config.toml
model = "image autoencoder"
dataset = "histories of elementary cellular automata, time running down"
train_examples = 73750
image_size = 64
crop_scale_min = 1
horizontal_flip = false
bottleneck = "plain"
downsampling_factor = 8
encoder_arch = "swin"
encoder_norm = "layernorm"
encoder_norm_position = "pre"
encoder_activation = "gelu"
encoder_mlp_ratio = 4
encoder_head_dim = 32
encoder_fused_qkv = true
encoder_bias = "none"
encoder_qk_norm = true
encoder_parallel_block = false
encoder_inner_norm = false
encoder_moe = "top_k"
encoder_num_experts = 8
encoder_moe_every = 2
encoder_expert_mlp_ratio = 1
encoder_experts_per_token = 2
encoder_shared_expert = false
encoder_patch_size = [4, 4]
encoder_conv_stem = true
encoder_depths = [6, 6]
encoder_widths = [48, 96]
loss = "l1"
latent_channels = 4
decoder_norm = "batchnorm"
decoder_activation = "elu"
decoder_widths = [48, 96, 144, 192]
decoder_blocks_per_level = 2
decoder_block = "plain"
decoder_attention = false
decoder_upsampling = "transposed_conv"
residual_init = "scaled_by_depth"
optimizer = "normuon"
muon_scale = "match_rms_adamw"
learning_rate = 0.0027
momentum = 0.9
nesterov = true
orthogonalizer = "polar_express"
adamw_lr_other_params = 0.003
max_grad_norm = 1.0
max_steps = 9200
batch_size = 384
epochs = 47.9
lr_schedule = "step"
warmup_steps = 920
weight_decay = 0.04
adamw_weight_decay_other_params = 0.01
Rows from block 11 of the encoder of a small image autoencoder, named by matrix and row number. Rows with one number within an expert belong to one neuron, the router's apart. Each number is 50 + 12 x the weight over its row's rms, rounded and kept within 0 to 99. All counts start at 0.
Before each expert's rows are labels from the 100 images, of 14848, where the router gives the expert most weight on average: "peak at" is the part of the image that holds the peak; "top examples" is what is common among them. Only what is clearly more common there than usual is listed. The data: histories of elementary cellular automata, time running down.
# router: router (encoder.blocks.11.mlp.router.weight, 8x96, trained with AdamW), inputs 0-95
# up: expert up (encoder.blocks.11.mlp.up, 8x96x96), inputs 0-95
# down: expert down (encoder.blocks.11.mlp.down, 8x96x96, transposed), outputs 0-95

# expert 7
peak at: bottom right; bottom left
top examples: 010 turns on
router.7:44 37 37 60 58 47 53 39 50 38 50 52 55 52 41 68 42 45 55 20 51 56 56 39 38 64 28 65 55 43 26 60 40 23 64 54 74 38 40 51 51 53 23 37 78 41 56 52 59 45 50 68 56 45 56 68 33 51 46 82 64 62 49 32 61 49 44 43 61 41 47 58 63 48 50 56 39 34 54 61 61 56 58 68 46 41 50 66 64 29 55 58 52 38 40 46
up.0:36 50 47 53 43 49 46 76 58 65 40 69 44 27 49 46 66 39 47 59 46 54 58 51 46 55 29 33 49 53 46 70 43 53 67 52 72 40 35 53 45 57 32 45 41 50 42 50 50 50 39 49 33 58 42 73 51 65 57 49 54 45 61 57 38 58 48 37 47 67 35 49 57 32 67 59 24 41 41 40 56 80 43 40 72 49 21 47 46 63 68 46 70 70 49 51
down.0:60 45 54 66 60 54 47 48 63 37 59 58 46 62 57 65 28 51 17 54 58 52 58 56 55 23 67 52 46 43 55 34 35 52 50 58 63 55 65 65 39 60 74 52 34 41 59 54 44 51 52 61 42 32 37 64 64 54 33 41 56 59 47 43 55 44 47 62 48 37 29 57 47 74 36 35 28 60 62 51 55 53 44 46 41 71 32 57 50 71 31 41 48 36 23 61
up.1:46 52 61 43 58 58 66 57 27 64 77 49 58 56 79 45 46 41 37 72 52 27 45 42 46 49 66 51 79 52 39 44 60 60 40 52 43 64 40 55 34 44 42 66 45 49 66 56 63 50 50 49 42 56 52 44 20 37 59 43 46 43 44 51 54 31 61 57 42 38 50 53 65 63 49 38 32 51 45 64 47 53 35 57 57 29 46 81 55 29 57 37 31 51 62 45
down.1:61 63 67 49 47 66 46 23 64 44 42 48 71 52 65 37 39 14 49 30 53 49 51 27 52 57 53 59 36 32 38 57 62 41 54 51 54 55 68 53 69 26 61 45 52 52 59 36 45 56 36 55 64 53 41 36 50 61 51 55 58 52 54 48 44 37 37 67 50 46 76 68 52 43 29 54 50 58 38 50 46 73 33 51 38 57 54 60 36 26 47 44 60 65 40 41
up.2:44 54 58 28 49 53 48 56 46 51 51 62 63 57 46 37 74 42 62 40 66 40 55 46 48 72 48 23 52 48 28 71 48 67 42 53 48 68 52 65 57 39 66 49 60 49 49 58 43 47 66 45 33 51 68 73 43 70 29 51 64 57 38 44 58 72 39 35 32 44 47 32 46 47 45 58 53 51 33 25 29 35 46 59 55 58 36 28 55 59 40 51 49 56 59 31
down.2:49 60 63 47 67 54 61 72 56 59 46 52 63 55 55 37 57 11 57 48 69 56 49 41 51 24 47 61 42 45 20 66 54 55 44 42 46 57 55 52 59 34 35 39 60 40 60 69 37 48 67 44 52 43 48 39 37 70 55 39 34 67 39 62 43 48 25 43 48 51 44 63 41 41 64 29 36 42 50 66 53 71 49 54 34 36 59 29 37 65 52 47 51 57 40 53
up.3:45 50 40 51 26 60 42 50 31 44 44 50 52 49 56 51 66 49 74 47 63 45 38 58 50 47 44 28 35 44 56 36 34 41 38 39 42 62 51 51 53 46 61 47 66 47 43 50 81 53 57 62 46 68 51 59 49 40 60 45 49 79 25 46 45 70 54 56 50 63 51 45 46 46 36 58 51 51 57 42 27 70 57 37 69 50 40 58 28 72 26 50 75 54 73 39
down.3:41 48 58 68 47 34 53 53 51 35 48 38 51 37 57 44 49 36 46 52 42 63 48 47 55 42 51 33 55 35 59 59 64 52 55 43 67 48 36 59 65 46 41 37 55 53 63 98 49 56 51 48 48 56 53 57 59 34 53 42 37 59 41 51 47 48 59 62 50 57 38 35 39 41 50 61 75 23 50 72 45 61 65 66 27 64 54 35 41 61 46 27 55 25 29 61
up.4:75 57 53 67 56 62 67 37 57 39 45 61 58 48 37 71 44 32 49 64 69 50 36 30 46 59 47 67 41 50 60 65 40 54 44 58 46 45 48 30 55 48 42 43 43 59 28 61 63 46 50 52 40 18 27 65 59 46 35 64 45 47 75 65 33 68 39 77 52 43 53 35 39 56 62 54 42 47 49 45 44 46 56 71 42 51 41 61 40 41 38 35 48 36 41 58
down.4:42 26 56 48 32 50 25 39 68 81 45 67 29 41 50 30 53 38 56 27 62 56 58 55 57 53 56 53 67 42 39 55 58 53 71 52 64 43 46 57 48 21 60 60 53 45 45 48 46 53 39 45 47 29 52 50 29 49 57 29 49 60 35 51 43 55 54 52 41 41 60 58 67 53 48 81 27 43 35 53 55 56 56 47 57 72 53 48 44 62 66 43 54 65 62 58

# expert 1
peak at: top left
top examples: 000 turns on; dense start
router.1:42 56 51 47 60 46 40 56 45 44 61 34 49 48 62 31 47 60 62 65 48 51 43 62 51 47 59 57 60 50 41 39 55 56 54 57 74 25 70 50 46 52 56 88 53 49 53 28 53 56 32 41 57 62 41 46 52 66 54 38 41 73 48 69 53 54 57 53 52 30 44 58 38 55 64 49 58 45 56 49 60 08 37 53 50 42 41 78 61 75 44 39 43 59 66 34
up.0:49 49 53 47 42 46 46 56 33 55 63 43 41 56 27 54 54 41 52 81 64 66 56 35 83 72 53 26 29 45 59 57 54 29 24 66 34 55 49 25 48 31 49 64 40 68 57 46 72 50 43 48 66 42 39 47 63 38 57 59 54 62 42 78 44 26 48 46 34 42 64 50 42 46 56 45 55 45 58 60 47 43 49 60 59 47 44 44 54 61 45 50 58 57 54 51
down.0:65 53 63 41 67 50 55 60 64 40 31 53 53 44 66 47 31 59 25 59 48 54 59 24 41 42 63 80 49 48 40 31 65 65 47 37 41 49 51 61 48 51 74 40 65 50 59 52 39 44 47 48 33 57 56 55 66 53 71 59 44 45 58 41 42 64 65 54 49 49 34 58 45 52 41 50 33 52 52 35 39 61 50 42 50 70 37 56 19 20 40 50 34 58 65 38
up.1:42 38 42 57 51 46 46 56 59 46 58 49 66 79 14 49 64 34 49 47 64 25 55 62 44 57 56 52 17 49 65 50 70 45 57 70 48 45 42 36 47 73 52 36 69 54 58 45 39 31 36 34 16 54 63 48 30 56 44 49 30 53 64 63 63 56 62 45 55 62 51 45 51 33 51 38 58 57 66 47 54 52 55 44 62 58 56 45 47 66 52 52 45 54 57 56
down.1:41 75 50 41 61 49 52 46 50 54 59 63 62 66 62 39 57 40 46 47 71 55 62 58 44 54 36 59 58 31 56 48 27 58 48 38 44 61 51 57 56 50 31 49 36 32 34 64 47 72 30 31 62 42 39 59 54 55 21 62 33 62 43 35 48 49 47 33 65 54 46 74 64 69 57 72 43 50 70 63 25 46 55 48 55 40 30 42 35 57 53 44 48 54 56 37
up.2:55 51 36 57 56 58 49 65 60 45 63 33 38 38 43 44 51 44 57 43 65 54 30 53 65 61 70 47 54 39 33 55 55 69 31 38 59 41 46 56 44 63 40 42 36 33 36 40 41 44 62 51 48 64 43 70 52 33 61 46 64 40 44 47 44 58 48 70 72 40 67 44 32 40 57 48 54 45 58 42 23 67 41 37 71 41 50 71 67 19 53 47 54 62 46 71
down.2:63 56 60 38 36 62 52 35 45 34 72 46 57 71 45 27 55 73 48 39 32 50 53 52 50 44 37 68 51 57 63 52 40 34 40 48 24 70 48 50 50 49 58 52 53 38 33 41 60 56 51 47 60 48 78 35 44 60 45 68 48 65 53 49 40 18 49 54 32 57 50 71 55 48 55 48 43 66 44 76 47 46 54 47 57 56 45 34 41 75 42 62 54 46 54 25
up.3:53 45 26 52 50 48 56 33 54 34 78 33 46 38 54 44 37 54 67 49 44 33 39 49 49 28 53 59 69 46 48 75 57 51 33 41 51 50 18 65 42 48 62 51 47 54 54 53 56 55 65 48 70 62 77 31 54 53 54 44 56 63 40 59 41 54 76 57 56 52 29 57 36 29 59 50 56 47 64 45 39 59 35 71 43 52 37 40 37 28 54 47 56 50 65 47
down.3:59 48 39 47 46 52 58 45 52 62 42 43 54 57 58 40 59 46 52 60 62 71 32 52 67 55 52 53 42 44 54 44 38 59 37 62 52 55 76 29 45 56 22 44 23 57 61 57 37 36 41 48 52 63 32 60 42 81 28 33 50 51 58 40 52 40 36 30 43 49 65 46 30 48 47 50 41 60 54 52 55 44 78 49 43 47 72 68 73 69 53 44 62 42 29 57
up.4:81 40 53 52 38 38 52 48 58 63 46 47 42 33 44 38 32 72 63 47 47 43 32 78 46 39 50 37 39 64 33 37 58 56 49 36 14 47 51 53 32 53 59 50 64 46 46 49 38 47 46 21 38 69 60 26 47 52 31 71 66 57 60 56 44 51 44 49 45 50 59 40 48 51 51 67 60 44 66 48 58 46 58 44 48 59 47 37 46 48 70 76 43 59 48 41
down.4:41 56 55 34 55 54 38 68 36 66 55 39 43 41 62 36 49 50 49 34 50 23 47 42 22 47 56 63 57 53 60 54 62 79 55 54 69 45 58 50 73 48 40 31 34 69 49 74 53 53 74 43 45 29 52 63 47 41 48 40 38 62 62 40 51 55 39 42 43 35 50 46 70 50 44 54 58 54 63 75 37 36 26 44 66 50 58 49 43 47 56 33 38 37 40 54

# expert 4
peak at: top right; top centre
top examples: 100 turns on; 101 turns on; 001 turns on; 111 turns on
router.4:60 31 62 52 32 40 58 42 16 53 37 49 43 56 54 50 51 57 52 62 22 54 43 59 58 49 33 53 83 54 45 45 62 55 44 59 75 61 56 52 60 30 56 84 57 45 39 31 49 53 49 36 53 53 62 44 45 40 42 37 41 63 44 52 48 57 43 47 74 25 59 49 56 45 66 63 59 46 64 50 35 39 40 40 72 45 58 39 46 53 50 46 50 67 72 53
up.0:52 69 39 58 40 21 55 73 51 57 07 49 46 61 49 39 44 45 58 39 55 63 52 54 51 58 37 73 60 42 88 53 60 56 34 44 43 48 37 68 46 47 49 60 46 50 44 42 51 37 58 55 47 65 59 46 43 60 49 30 50 51 36 62 51 54 59 25 33 60 45 33 56 50 41 36 51 53 65 26 42 52 61 43 41 62 62 47 46 38 66 45 38 44 56 62
down.0:47 51 54 32 32 68 51 33 68 53 68 41 45 37 49 56 39 52 50 53 39 28 49 40 47 40 65 27 52 29 72 53 45 57 57 68 32 67 49 59 76 45 44 52 55 49 44 56 50 59 51 70 55 50 46 45 58 43 59 54 54 53 63 22 26 28 52 62 62 54 44 61 37 39 43 68 31 44 69 48 52 55 48 54 63 71 62 66 42 42 63 61 45 57 27 38
up.1:63 41 28 48 72 45 28 95 76 62 44 67 53 50 64 53 54 56 60 42 66 57 36 56 55 48 30 32 50 58 53 46 41 49 46 47 42 33 43 48 78 66 38 46 37 62 45 37 50 46 37 45 53 62 33 27 61 59 60 61 47 68 53 45 46 43 59 48 24 36 46 54 52 44 60 47 52 43 53 43 66 32 44 44 66 50 44 51 54 44 55 57 49 42 41 71
down.1:31 29 32 38 55 47 42 47 47 54 41 34 50 63 43 24 46 40 38 51 55 44 62 67 57 41 40 66 46 55 66 49 45 54 64 57 61 78 24 46 42 39 49 52 36 73 71 70 52 62 62 56 50 37 35 39 47 25 48 46 49 50 62 48 34 32 56 40 44 72 48 45 52 50 44 72 45 51 64 78 71 40 47 44 63 53 66 54 46 49 41 64 45 37 53 56
up.2:59 58 60 67 31 55 66 28 49 44 43 67 44 36 47 62 58 35 37 37 44 49 35 45 34 42 55 52 63 64 58 32 36 63 47 39 56 54 59 67 39 33 70 46 59 50 38 46 58 67 67 64 48 46 67 46 35 57 44 53 65 52 41 58 53 41 38 68 61 50 61 42 36 33 57 31 43 74 51 66 50 54 61 20 53 44 45 43 67 61 43 58 62 43 64 22
down.2:43 50 55 40 31 38 42 74 60 48 26 45 50 60 57 41 61 47 49 47 59 41 54 47 70 37 55 30 38 20 36 66 37 47 53 81 51 31 31 42 61 59 38 73 35 53 54 67 44 33 47 56 53 60 69 67 73 51 48 50 46 52 65 34 48 69 62 27 48 49 52 42 57 61 46 54 56 45 62 44 46 63 47 65 42 64 41 49 33 36 59 52 53 37 46 60
up.3:55 51 46 68 69 50 51 56 43 53 69 39 45 41 34 48 34 45 53 20 49 42 31 74 43 42 59 43 52 59 54 65 48 69 54 20 37 51 62 36 42 64 36 06 54 50 32 52 51 38 76 60 55 43 53 53 68 61 44 51 65 26 48 62 60 37 50 51 47 55 58 52 63 56 58 33 33 32 55 52 42 48 51 45 48 55 65 53 66 57 62 45 51 53 44 56
down.3:44 64 48 66 68 54 62 59 32 35 37 56 41 63 27 49 54 45 60 50 46 66 68 39 61 66 40 43 34 43 50 50 47 78 53 55 29 48 45 44 38 53 39 43 35 48 63 49 39 52 50 70 43 47 49 81 64 61 42 69 39 63 70 37 43 45 25 59 46 67 45 53 22 52 39 44 48 54 55 45 32 47 57 62 42 57 35 48 60 37 49 50 54 69 60 75
up.4:61 32 46 55 25 59 38 47 66 47 69 57 53 38 40 34 43 47 37 54 54 75 28 56 51 59 53 40 61 20 31 50 44 55 64 43 45 56 38 53 58 51 51 63 50 28 46 62 62 52 57 50 39 50 67 48 30 60 51 44 63 54 35 49 42 50 46 58 47 44 47 58 41 65 11 66 59 72 76 49 48 69 53 54 53 48 50 41 49 68 69 56 61 54 31 56
down.4:55 68 72 67 56 32 69 46 21 67 22 54 42 58 53 70 63 46 60 51 51 36 70 67 57 39 52 50 50 70 57 38 42 42 56 60 61 47 65 54 51 62 52 43 45 69 28 36 37 35 75 48 46 46 44 50 58 46 35 54 54 46 71 46 41 45 42 40 65 66 40 48 69 47 71 40 41 53 37 56 48 41 37 48 38 65 53 52 28 41 44 43 51 46 62 36

# expert 5
peak at: top left; top right
top examples: large cells; 111 turns on; 110 turns on
router.5:51 39 41 54 47 42 38 79 42 69 28 68 47 60 32 27 48 46 70 38 43 52 37 60 37 58 49 66 54 51 67 57 59 50 65 57 38 57 54 47 50 52 43 41 37 71 50 39 51 49 60 51 62 47 85 47 45 31 56 47 48 26 39 47 42 59 46 32 41 77 56 36 52 41 50 56 58 58 54 50 53 73 50 61 43 68 57 37 45 54 52 24 55 70 70 43
up.0:66 37 50 69 54 59 60 39 41 27 36 49 57 50 69 65 39 34 30 57 31 47 32 45 45 53 57 53 42 56 43 61 56 48 39 56 37 40 50 57 56 46 64 54 58 47 13 45 52 38 68 46 50 48 52 67 51 43 56 56 54 44 36 75 73 61 36 65 75 43 62 42 47 32 33 50 30 64 64 37 41 52 55 45 57 53 66 45 51 66 37 35 59 66 61 65
down.0:52 49 52 41 30 33 52 48 62 43 59 60 43 60 22 34 56 55 43 65 71 51 40 37 59 63 40 59 54 50 62 71 32 33 84 57 50 30 47 38 46 41 45 48 29 51 60 37 63 54 42 63 51 55 62 54 55 52 26 66 52 36 74 57 37 39 60 39 51 63 52 39 39 62 48 54 76 58 37 65 57 63 38 57 37 58 35 57 57 35 50 49 55 39 45 31
up.1:58 62 42 37 51 37 60 71 56 59 71 29 50 52 77 64 60 57 50 43 53 44 53 57 56 37 38 60 35 34 57 65 53 31 51 56 68 43 55 50 42 34 61 39 39 43 42 45 43 45 39 69 29 27 51 76 64 47 48 44 46 56 58 68 42 75 45 64 32 38 61 65 58 64 63 44 49 52 37 34 48 50 42 39 45 25 52 60 37 33 69 51 46 48 62 64
down.1:56 46 56 73 32 56 51 43 60 63 45 59 45 48 49 48 42 23 54 44 64 53 69 33 22 46 44 41 41 67 60 20 53 30 32 38 39 45 64 80 67 35 52 45 51 29 57 38 47 47 35 51 59 73 75 50 41 36 61 64 52 53 43 56 42 41 46 52 38 54 51 52 45 51 43 57 70 45 48 39 48 67 40 61 41 42 38 44 52 43 58 39 57 71 42 34
up.2:79 38 70 57 52 45 37 44 51 35 58 55 66 53 54 44 27 69 39 50 32 55 59 60 48 62 40 61 41 50 58 40 50 37 59 63 67 65 41 56 57 44 42 56 59 55 42 41 38 60 56 44 65 35 61 36 64 65 56 22 41 41 43 17 48 54 68 41 28 69 46 43 54 55 49 63 54 35 44 60 42 62 59 58 42 37 66 70 52 42 55 37 63 48 36 70
down.2:55 57 68 61 56 59 60 57 51 48 32 45 48 40 24 53 60 32 53 49 39 52 36 55 58 38 71 31 61 38 71 53 60 58 52 39 62 35 75 35 64 79 61 67 51 47 51 63 52 42 48 58 38 58 56 51 44 51 63 57 45 40 50 58 24 32 48 64 39 44 58 62 55 44 33 23 42 56 46 15 53 42 41 45 72 44 40 37 53 58 62 40 41 45 44 44
up.3:47 44 73 46 57 50 56 45 52 40 77 44 49 40 38 53 45 62 41 48 57 43 47 57 36 58 60 29 46 46 37 74 64 34 47 17 49 63 61 24 42 29 56 41 63 31 55 44 78 60 46 42 46 51 37 46 50 49 64 39 54 49 40 52 69 56 40 56 37 42 63 57 46 32 56 29 55 55 46 74 41 45 19 58 40 56 36 57 62 36 49 45 44 57 59 40
down.3:50 48 31 73 48 47 36 32 54 51 48 48 35 65 31 58 40 61 50 61 37 54 69 40 29 58 61 63 71 52 50 58 30 67 72 51 48 27 39 51 47 76 50 35 42 49 55 51 42 39 69 45 66 34 47 49 30 58 31 42 59 69 45 50 39 49 33 55 44 62 53 45 63 50 35 31 55 44 56 47 57 64 56 48 78 40 35 45 45 64 58 59 64 43 51 68
up.4:64 75 45 42 67 46 46 56 57 47 51 72 74 27 55 60 52 57 52 45 40 38 71 56 56 61 65 47 42 43 38 43 37 35 52 54 62 66 50 55 45 55 59 44 36 50 64 42 21 62 46 41 44 48 46 56 62 40 52 33 57 50 31 58 46 54 77 29 35 68 45 48 62 56 58 52 70 31 50 75 46 52 46 29 52 38 40 44 36 30 28 55 63 41 38 54
down.4:59 13 45 59 29 73 51 39 62 33 44 53 49 47 38 40 41 42 41 53 53 62 20 39 45 53 47 63 42 69 51 61 52 65 73 42 37 30 52 40 57 43 29 47 72 58 54 35 52 52 64 51 51 57 43 43 51 53 56 49 47 50 31 39 52 62 50 59 77 29 62 52 42 35 60 75 48 51 60 45 42 57 53 43 48 50 68 28 53 63 64 58 37 60 60 50

# expert 3
peak at: top left; top right
top examples: large cells; 000 turns on; 100 turns on; 010 turns on
router.3:64 61 43 50 51 40 08 39 69 52 58 38 49 37 58 45 44 58 46 61 37 44 53 45 46 46 72 42 52 44 48 56 31 70 69 50 37 45 45 42 42 60 55 31 43 46 56 80 52 63 54 42 51 50 65 58 75 36 44 63 58 53 54 40 43 29 65 47 48 56 46 56 34 67 35 60 52 54 53 44 34 49 49 42 61 62 45 54 42 40 60 73 53 39 33 15
up.0:54 17 34 58 34 37 56 37 41 33 49 48 45 69 55 66 55 74 53 40 39 44 55 54 56 62 46 43 74 47 46 45 49 55 39 38 40 27 38 61 42 59 39 77 62 57 53 51 57 54 69 58 56 65 72 41 41 43 50 50 53 43 52 51 29 39 61 71 72 51 41 52 50 38 45 48 40 73 28 42 42 40 49 39 49 70 46 51 41 62 38 55 52 76 39 42
down.0:53 71 57 56 62 51 61 72 55 63 38 55 50 43 46 66 42 47 38 72 74 59 58 47 54 47 43 43 52 34 46 53 44 68 44 70 70 57 59 42 49 57 42 33 54 57 52 57 50 51 41 10 21 37 34 50 44 70 66 54 42 48 58 32 60 55 29 34 38 38 37 59 54 43 67 36 46 48 38 75 29 54 46 50 61 36 52 59 62 51 53 43 51 35 52 50
up.1:45 46 69 47 63 65 58 33 23 37 65 50 43 37 44 30 26 56 51 50 69 47 64 56 58 31 56 60 50 70 42 49 55 41 62 44 47 67 55 59 35 39 30 62 45 34 60 29 48 58 59 52 64 62 43 61 59 62 53 47 49 46 62 32 57 54 55 33 59 47 41 48 70 43 43 51 46 39 57 44 37 59 42 45 69 40 53 58 47 29 61 84 50 30 43 72
down.1:67 57 46 38 66 49 58 54 56 46 30 50 54 54 36 43 47 64 62 65 34 59 27 47 30 35 60 45 64 45 51 32 60 72 13 71 58 33 50 47 49 65 42 59 54 64 53 45 47 28 51 53 30 44 60 77 45 41 49 65 40 43 47 67 51 45 59 30 50 37 51 35 46 74 45 70 52 58 50 43 59 43 73 50 46 61 49 55 44 64 38 30 58 49 54 46
up.2:23 44 47 38 46 43 41 60 57 53 67 51 66 45 62 44 70 60 31 53 30 37 51 38 36 51 66 54 58 61 45 40 44 49 39 63 21 35 24 51 37 47 73 47 37 65 56 60 60 61 59 35 48 54 50 56 53 76 71 45 47 52 61 56 72 50 67 70 36 39 21 35 57 57 54 49 61 54 46 46 37 41 45 39 56 56 42 54 49 35 55 62 65 32 50 47
down.2:47 61 33 51 48 63 49 47 31 39 45 57 40 54 58 64 43 36 70 50 54 62 56 60 49 73 26 61 57 69 55 50 54 74 56 37 63 51 62 46 64 20 39 53 49 35 60 52 44 47 63 70 41 44 44 37 55 44 41 57 43 34 41 50 33 33 48 27 69 37 74 48 50 33 54 49 46 54 51 52 64 66 38 61 27 49 60 47 38 48 49 34 45 65 56 78
up.3:54 44 64 55 56 42 54 48 46 42 68 62 40 54 65 74 52 51 51 37 70 54 59 44 52 36 39 31 41 41 38 52 45 51 42 55 34 55 66 48 59 75 43 36 45 35 14 58 63 39 59 52 43 60 45 49 64 42 58 39 46 45 48 45 53 52 29 39 41 49 54 37 54 36 41 54 87 50 31 66 57 27 34 31 56 49 58 42 57 53 77 52 74 57 53 58
down.3:44 46 52 56 29 61 39 49 54 79 35 34 37 61 42 52 22 56 46 53 42 77 51 68 59 69 68 71 50 40 35 41 42 51 57 54 51 65 52 54 34 44 48 70 45 65 55 56 38 44 50 57 50 42 60 44 50 27 51 55 57 64 27 56 50 45 34 43 57 36 80 50 60 50 45 65 53 60 34 77 46 47 55 48 53 37 63 37 27 59 49 44 49 44 47 32
up.4:36 53 47 54 48 35 49 51 61 36 59 44 62 70 42 77 61 48 57 35 55 41 60 57 61 63 45 44 60 23 45 60 58 49 41 54 46 34 41 51 65 53 63 60 49 67 27 56 49 64 55 54 53 67 63 46 43 64 21 43 57 54 43 24 35 68 45 58 42 64 45 50 54 41 62 56 43 65 25 19 36 41 55 41 57 77 42 53 43 26 55 40 52 44 52 54
down.4:42 24 28 39 53 70 49 54 57 40 69 39 48 39 59 52 55 60 46 41 44 44 35 63 24 69 60 48 44 45 60 45 52 49 66 38 16 45 52 62 42 43 48 46 57 51 56 65 53 34 45 62 55 72 55 54 70 41 69 78 48 38 60 71 63 59 65 42 38 61 47 39 42 58 48 41 36 52 63 20 53 38 70 45 46 52 43 31 44 58 47 48 50 64 53 45

# expert 2
peak at: top left; top right
top examples: 000 turns on; sparse start; 100 turns on; 001 turns on
router.2:54 50 77 59 46 61 56 48 66 37 75 79 44 53 42 57 70 56 43 39 48 52 63 50 45 48 34 32 21 58 68 53 49 35 25 53 40 23 42 56 48 65 54 39 48 57 44 52 48 28 49 78 43 53 39 45 48 55 51 60 63 54 40 44 57 48 41 58 40 28 45 49 56 41 28 37 50 68 51 52 46 54 57 47 39 82 48 47 72 49 46 58 39 55 53 47
up.0:45 51 57 65 42 58 28 49 59 55 60 45 73 61 67 46 62 57 49 74 60 46 36 36 53 34 51 44 51 24 34 41 71 64 56 61 42 19 21 63 45 65 54 47 59 61 70 27 63 37 37 48 44 26 53 57 58 38 42 56 42 31 54 51 42 29 53 42 50 65 39 61 50 63 59 50 64 47 49 53 59 36 52 51 32 56 45 53 39 53 50 73 40 52 53 47
down.0:51 61 34 60 63 24 49 51 44 46 59 54 40 40 52 65 53 59 45 35 54 50 70 70 75 62 48 49 37 50 48 42 42 53 52 57 51 81 49 38 45 53 45 58 48 60 49 59 39 39 50 31 49 42 53 40 44 60 26 52 37 54 56 43 36 59 46 62 46 78 56 54 62 52 39 50 51 26 33 40 24 40 30 28 71 69 77 35 58 51 49 61 50 65 42 43
up.1:54 53 39 74 51 74 40 66 58 56 50 57 36 67 63 58 56 65 52 55 51 59 51 55 39 33 23 26 56 46 46 31 35 41 53 41 47 62 43 43 56 50 56 57 46 43 48 48 49 53 47 64 47 72 44 44 59 61 47 60 54 37 63 60 57 69 56 14 48 55 61 32 50 43 64 50 35 50 48 34 41 42 58 60 46 47 72 75 62 41 42 48 38 87 37 41
down.1:69 47 34 58 44 39 52 51 30 42 48 65 46 30 21 66 31 47 43 45 40 51 41 57 63 45 62 37 60 35 61 38 29 53 43 52 52 54 40 66 42 52 42 31 64 47 76 54 46 46 69 76 73 41 56 65 60 43 56 56 37 59 47 51 61 72 55 68 45 60 52 30 38 65 46 54 65 58 29 39 57 50 42 55 46 46 47 33 48 35 28 50 64 42 51 60
up.2:42 51 58 65 63 46 56 55 58 55 69 35 44 48 39 43 51 30 30 60 52 26 43 61 67 35 36 72 54 37 67 62 56 67 42 53 54 67 79 62 50 63 49 64 58 64 29 51 32 27 36 31 34 56 54 48 45 50 53 46 29 53 44 53 48 61 60 36 48 33 58 65 44 47 84 47 52 55 40 52 42 34 54 45 48 49 54 49 60 59 36 33 61 34 54 57
down.2:53 69 45 55 40 58 61 32 67 33 61 68 32 53 64 29 64 35 46 46 51 39 52 60 64 41 34 41 46 64 46 33 62 59 56 38 33 58 52 43 55 48 32 55 47 36 51 53 57 38 39 38 55 53 42 27 37 46 47 74 52 32 45 37 64 48 33 49 59 54 59 38 62 38 37 27 75 55 59 72 55 58 50 64 29 56 67 39 49 31 53 62 48 60 69 56
up.3:59 40 52 69 56 49 67 66 57 58 46 44 30 56 46 57 60 20 35 46 64 33 73 53 42 42 47 55 84 60 34 41 56 47 36 27 33 50 49 48 43 59 59 51 60 54 59 35 57 34 74 51 79 47 58 57 42 64 28 64 48 31 50 23 56 38 50 42 48 59 47 33 49 61 52 43 49 53 60 52 38 66 39 68 56 53 39 62 51 53 43 58 44 47 50 33
down.3:38 52 40 39 33 51 23 49 27 53 49 69 47 42 62 59 51 51 66 66 25 43 45 70 69 45 36 64 75 50 52 45 61 53 64 52 60 38 76 56 46 49 51 55 60 35 26 32 39 37 40 48 55 52 55 58 59 51 54 55 32 61 44 47 63 48 53 57 34 46 58 60 45 31 29 52 40 58 43 69 66 45 56 63 61 34 65 41 40 39 23 55 62 58 51 38
up.4:47 36 38 46 40 47 44 63 62 48 55 43 54 53 18 47 49 51 68 47 39 39 45 57 41 55 67 46 44 58 85 52 45 35 68 56 62 30 65 49 54 54 53 59 51 51 56 45 44 54 55 34 51 49 34 34 49 46 64 30 53 33 39 50 57 50 52 55 55 43 53 43 25 88 58 61 51 41 35 47 64 45 52 77 38 22 58 43 62 32 53 51 69 49 51 29
down.4:50 57 57 67 45 53 32 47 27 55 45 31 56 31 83 36 39 50 50 60 39 44 51 45 54 38 53 59 50 42 45 43 47 58 31 60 56 70 35 66 37 38 34 50 55 41 53 49 59 57 46 56 38 63 81 70 31 68 35 72 50 50 81 51 63 35 29 56 58 62 40 49 49 40 46 72 46 53 58 48 44 50 40 41 51 58 43 46 31 70 46 61 53 54 45 62